Weights of a small sound classifier: num experts 16, 16.2 epochs.
Rows from block 2 of a small sound classifier, named by matrix and row number. Rows with one number belong to one neuron. Each number is 500 + 25 x the weight over its row's rms, rounded and kept within 0 to 999. All counts start at 0. Numbers have three digits each. After the name is the row's rms in percent of the matrix's.
Before each neuron's rows are labels from the 100 clips, of 14976, where the neuron reaches its largest size: "loudest" is the band of the loudest frequency at the time of the peak. Only what is clearly more common there than usual is listed. The data: Morse code for random letters and digits, with fading, noise and interfering tones.
# gate: MLP gate (model.blocks.2.mlp.gate.weight, 512x192), inputs 144-191
# fc1: MLP up (model.blocks.2.mlp.fc1.weight, 512x192), inputs 144-191
# fc2: MLP down (model.blocks.2.mlp.fc2.weight, 192x512, transposed), outputs 144-191

loudest: 1000 to 2000 Hz
gate.412 097:533496527487502491496500495518493487516543456512473504460491537464491533505498477487503457510477466552510521503493494504493492502507509505510476
fc1.412 106:474482585470472504476486543532469529534499530526504539455494523513520497489511469455470473496499524521530490485515507541532500486488516470507494
fc2.412 105:439519472519508507498500517493509510473456466501466495504496466468499507504459472533485540463474492500462463449524460488534533475495486492484472

loudest: 1000 to 2000 Hz
gate.489 096:492490487516493488469529503509478482490506523503500511512465464574537465480528492486500544529471534521478525483492465541504486450533526531459466
fc1.489 105:495463492492487482523459529532471536514507507508541554455533494472478536517506472499472510470519495518480443479509504510507464525477504513492513
fc2.489 109:491495504492503512503519511503542508545556492530468479530500558463542505512468541500501500515521499535503503522501513508495474515476457522509509

loudest: 500 to 1000 Hz
gate.342 109:441499486511512498488470505477477478506538476509517497476544491420527450489513473513495472523486542525501468486459466443498449475515510457480478
fc1.342 104:470465483463444509489455485512475487519554479498503516476523505456504534470480490499487494541473516523487481473523467463478530494479479475517498
fc2.342 112:479492474459465503528491518559473464479493513545462502468479491508497482513506476513462489491498499498477486500535482512520552510464501479464530

loudest: 4000 to 8000 Hz
gate.163 096:512480498481463508482478536517441511556523523504558485523530514489529496476491508455506476515523502527546426520477495533491512522465496514545521
fc1.163 095:464472504534471499516443506485474506482506469487491464482531525510468522501495477479528524473505512524481489470446485472536496498533512491513496
fc2.163 113:442529464492517555515522476509516475503529507505474483490529521470502477464492516497482501503498520496449481508499524494523518488492499468485474

loudest: 250 to 500 Hz
gate.406 104:513475529489508457520444497511487523509489516532527492511503470521524492532545518486506483525522500515523464528487540522487506483471480531478475
fc1.406 110:463502504477477481523407530503474538474501474502497487456535476530466499493515445495477527508543514532485495479464523478538479491483516545479498
fc2.406 108:450508437482502498503506474511516487490486516510460462435506514466508512469478477505488532518501509472499505496531500459503487505507478425496476

loudest: 500 to 1000 Hz
gate.119 102:473544502518480508471489519476516505519535466473492462494514514492530503498466552496541511530470540531480466515497459501486505477514550481524495
fc1.119 099:458466498514527497509457482491475504502540489458494498498541512498504501512503541474523477507517509541530495492491480450467522540494487522497521
fc2.119 105:484484471507474503519527511507510469511495530534484497564535532514461472470509521490540466508521513498496523503543494513488502530492534514513504

loudest: 250 to 500 Hz
gate.121 108:510479490509493525489543508463539506524493484503496538518525472477503521478504506531498554524532533498498495552466488525456456520491491525501497
fc1.121 106:444481472523492490507469503494478463522530502481467498464497463534513509508511496501492486500507540511490504501504467453494536485489509467524467
fc2.121 108:460479579545493503461486471542495501505460499484505500539520500519459480516478503483544515492505492497525543518517488504520485514506487544517452

loudest: 1000 to 2000 Hz
gate.199 110:508482524475476479544496496506570467491508485515469511497482471473521495509515515524513498505528532500488475519522486475504496503546501482494492
fc1.199 108:507511563516524521469475541545481518505458494501470505460481504499493485493526462497466497480481500526485499482498511536497497538456507496521485
fc2.199 124:472514504476480551469480508499511493525453484496508476477500493477485485485492496507531535465493465459515451486525441520508481470496516519525515

loudest: 500 to 1000 Hz
gate.471 097:427513512535480481476493501461558486508467457506483502522510512494507476480486487567541508514528527490514512507487485548542488510496485451497509
fc1.471 115:431503497541517499521511493482499490529483490488513518528530495481522490471474477499523495554502515502502498507500502497520452530493478510511509
fc2.471 103:484463523504533489489533523527493521475482447528485542506502488528581450499469469514510517520510484514498479481488499466522506492500494462466523

loudest: 2000 to 4000 Hz
gate.180 098:530470531528478517518483562482492533500513529452499456477501501531528483514521547511505496485514502470509456517500514488492481527487457529459516
fc1.180 097:457488517481516510475507489527496463487485473533540514518493475441484533514476538475480492519533503495466509497489482497540544470484531532516462
fc2.180 114:481525526517524506498520494505541538497499468493526506481495508493471509538470520505505519516505528508535526506491525497530498493511506538505459

loudest: 500 to 1000 Hz
gate.484 103:504494502484491522494519506472503485485508484494536522503478480467526521487519531487504480513469504475521492502527506527454529504534459524513528
fc1.484 105:495452502503474499500500533500496490501519499475487523455518523475494507533517452549503524488527489477520509506541474552514459519481511566503527
fc2.484 094:521465495493476504492486523480486473454511475484492501512526499527476467473502505469498476507513520535490508516475518526468506502507517567456510

loudest: 2000 to 4000 Hz
gate.356 100:519464441516475475506519487477489467502531504485459466468476524521518491491503499524476541515555552489505473490521512497484491477522475478508476
fc1.356 103:528522519498462499512508512529477473517489469492497473545496500518500519497542500502488446495466504534499491542525552518471521506502499497503497
fc2.356 098:491487512527473480535519491500506474490515497494484459535533526466486535462523501565520510505468484494458488490507482479540486491529470496477496

loudest: 1000 to 2000 Hz
gate.316 094:513496509507489487490505506491472500470478490492516520510515474503448510469526548469495576485536490428513519539518484510479496498480515473506502
fc1.316 099:483532482499523496525541507542516497520523502526486474532509536490500519528451498485570504542501523458499522484521489488504495537472509484507478
fc2.316 104:506500526503487501451529529533490467506472518526498488506473502484504538531473533505508547453522520502487510495519482486521473522474489495453492

loudest: 2000 to 4000 Hz
gate.123 098:525500497493555499457498501480508507490469527495504474531487439478564463543489496465478462487518517473534494498450485461499526492494550497502525
fc1.123 109:470543479502498492487513527473513421534509462456488489528517474511544534534506487507505507515491497523528511447478524534517491550489530457517521
fc2.123 095:437543470483515502524475504519536429543516463487484488519512494472494491518484516509467500525530498478537466460529499510513502513513519461499516

loudest: 500 to 1000 Hz
gate.259 113:490503502519466509504490503498482557479500498514513466514495534514464506522533501528530513503510537487518504518486512538448509514484507531494430
fc1.259 099:508530523511466519516457497489500561471497538505484495506494507488445557503507489516519529505463521524514500456504483488481498496522500523507465
fc2.259 108:480471533496455511458495540495519475515537497537484518469516511470511460489523518480484469495518513507476450504501463535524483489491422466444499

loudest: 500 to 1000 Hz
gate.277 095:530538514532516455513522495547516523496521527538489514451481462521518511510549496468441522483485493518558465499506490501489490465451510482480520
fc1.277 097:501481506456461537501466458480453532504486487482515451508514496538479492504485467465523497498483471467473497539508541515497484542509516540537540
fc2.277 099:502528464503539505505503430481496470527507525498514510494510501514454527502518494480532505483517555503503508489486518457517535488518563461499513

loudest: 2000 to 4000 Hz
gate.265 098:480488537520502465450471506507488531528551492460489506476490501493486500512480474501516517515518542533481511480469532491502485473492516483500485
fc1.265 098:488541527514486486511457513513500511539500419465507508458530499529475480509446456491490518540543505475488482433472486541542475473487498486549509
fc2.265 102:431512454486507539488505510525505510477473491522476476470497507443511507469488477519481509488451529495479471519497499518536536475495505451478498

loudest: 2000 to 4000 Hz
gate.271 100:566488474529528522530500482533468519470505528440491511535505498540508519470514509497471527480492529508525474493501495485488526510515473501485502
fc1.271 093:528500493452520523490512487540512495508490524530488480519512514541474497494486492512532497506489512475513503518475445537468497448524506516466473
fc2.271 097:479475499496534505538487476520496502492521468525503523536542509491483526492470536469515489529472538508504460497503498556548510454474468495529469

loudest: 1000 to 2000 Hz
gate.239 109:486463497504506541499501470535501496537515508506527469501493504505490533497478496466477520490534498471485464499482504500486491472534494511552464
fc1.239 107:531463509498472526504476498521494487511495466527550500517489509525500542481481497479488541487537469505514466495492510466510530474508481556494457
fc2.239 109:463492488506462495485511487492465476499500506501473493558521494514457478487525534482525496509501516502508500517500474509503479504493529534519521

loudest: 1000 to 2000 Hz
gate.44 097:466497531494505558513511486496441503444503516447516493537515487503471501470508496488503443483496506509480501495500485456510518464507492492511527
fc1.44 092:522497543504485518488476523548534455501505496517534521453487471507499504514513474469454490499496487492504516533480511552497467538486492466501518
fc2.44 110:433520524507504491481493525504495550479464477468483494479502485508505515511450457511467524478490482480506488497492494486502523492497459529508472

loudest: 250 to 500 Hz
gate.315 103:519468435494486514478504475507508543511510526489533465484491503512535533488510459476480492506490507465489498525512513497541533492513488504489503
fc1.315 094:474517495529491487511458496496484517499481470510494497482503532471506545493519499491488467529460495464464481524513481445504532438535491515496480
fc2.315 104:481508509517498522534509461493467499500532511515498505535529500514485477477548512485510503496519503502502509489527493522472491495481538505533524

loudest: 500 to 1000 Hz
gate.475 097:499471466525541503484519445501486527520459501455528506540520519484504522508513484488511525557493468504488532520509502501503495501484496499542507
fc1.475 086:516505508489502490520479490475544458457480502475512511501507488508499485481481508481442486492510464510482510518475496491480509496498498484530478
fc2.475 073:529514519478441480467499512504488520489481524474469455531465470470485475526470502495461505517509437492483516533531524511487529471512536534470548

loudest: 2000 to 4000 Hz
gate.263 097:540502470552517529520509544519522515536489511516495509465481474551506504486518533556506499460467489493515508494521451580479491479487510507531519
fc1.263 107:419519533458492502477521457500492473462529479547503520505504514465485483507501488445493477551555499510493482533495470510507551508519522547507485
fc2.263 107:470512493506507489503502472495533499508465507479510515508494480517452529475470481515535524499476506509536541533495496446532518514504556482510462

loudest: 2000 to 4000 Hz
gate.264 100:518473542548464467507496496448512475529474487491473496477540523510533521470482524525518513506458511507482461532534540505500512513530467479499531
fc1.264 096:520530480544495508530506502506514467499494474510498528460499516510527516486480544480493501503460546465527428499476489526472539525483512534518541
fc2.264 107:529508486477545492530478532502460495477489535527487500503485485488543474502507470538494454481511497470483424473519494485455492499479498520487548

loudest: 500 to 1000 Hz
gate.216 097:474468541493528489498509509553517483444470509483497475500491507519533471488494503511551497491520483467526469504480447522526507539506511508528458
fc1.216 101:478511537471514494499476523510485521496542510454504546507525497548540484547513494498512493521547475550499507557466549457526536486514515524504447
fc2.216 103:479522479522469535530482489489485456498492539565468493512503491493480523468495535510486505499501543495494502489578503513503493454509477516472492

loudest: 2000 to 4000 Hz
gate.269 099:539468485498511563493486506529475527487462500484500541511480502501437527483509526555477524466452495504525492521512463493512481506495492498492528
fc1.269 101:517458478500499524472501497504464478501486497472507507511518506480488523466488497486499527476522536469487506498492557506507494519457470548539529
fc2.269 102:506508469489508480520513530486489478513498502537500517521504485504538476512510520520480446502505476513493471463496472493523458501498515460476579

loudest: 2000 to 4000 Hz
gate.218 095:481527520454493545515500507537538492527501494517471466510516446501499521482475513502530523514458486499541524523475479485517473498501497507494504
fc1.218 092:525497500449481537524497485535492465499503465499518509487493477492524490509479515516484505530477487488502522511457532467513505485489527509453500
fc2.218 095:503495515483459523466487496543479471535475487496514494540477490484533452534495460499540497543491499503484499479494482511469518481494503453452501

loudest: 500 to 1000 Hz
gate.227 101:521550496471519536469494465528486481553520543525456499498525516491512472472490508506526478519523499459463496504454547495498528547430494441503500
fc1.227 110:528509520462455468525529487496492472513487526489454499514493473451537506470516491489533467519572500514530505502538520528441525480527487511498491
fc2.227 103:466478522553483540483506511529466476506519497490496454534481497480482520489513500501485536490514476487518517518518466500494523459473471495533496

loudest: 500 to 1000 Hz
gate.42 101:510464452525507497494493497518484526462491473461511487455481438508480489519525520486496485498497515504445478539496472471534528486518455489484516
fc1.42 098:547503526489494479512538522491477508527491477475452506495504475466539482428472483505536506502484519485474486488502502575480482515511541502564540
fc2.42 100:509528532555481498501520525470479505527502477529488539522515536494517493471490507485491491487482518469562517516550482575504473477502557515539522

loudest: 500 to 1000 Hz
gate.223 105:465468468524485505544469515467472514515532497479528504524510502496504500502543504519488513480504521485486468531517481543459509447493509497574538
fc1.223 090:505467481477531527500456499463457505463506500511519453463524493467465507487487502528521550488543517468502443493527497470540481492532483488505526
fc2.223 105:455522494506492509528514489536495442515495496532480492509535540511490484470507507486521481494510504522498515494493492485482506531487520463480501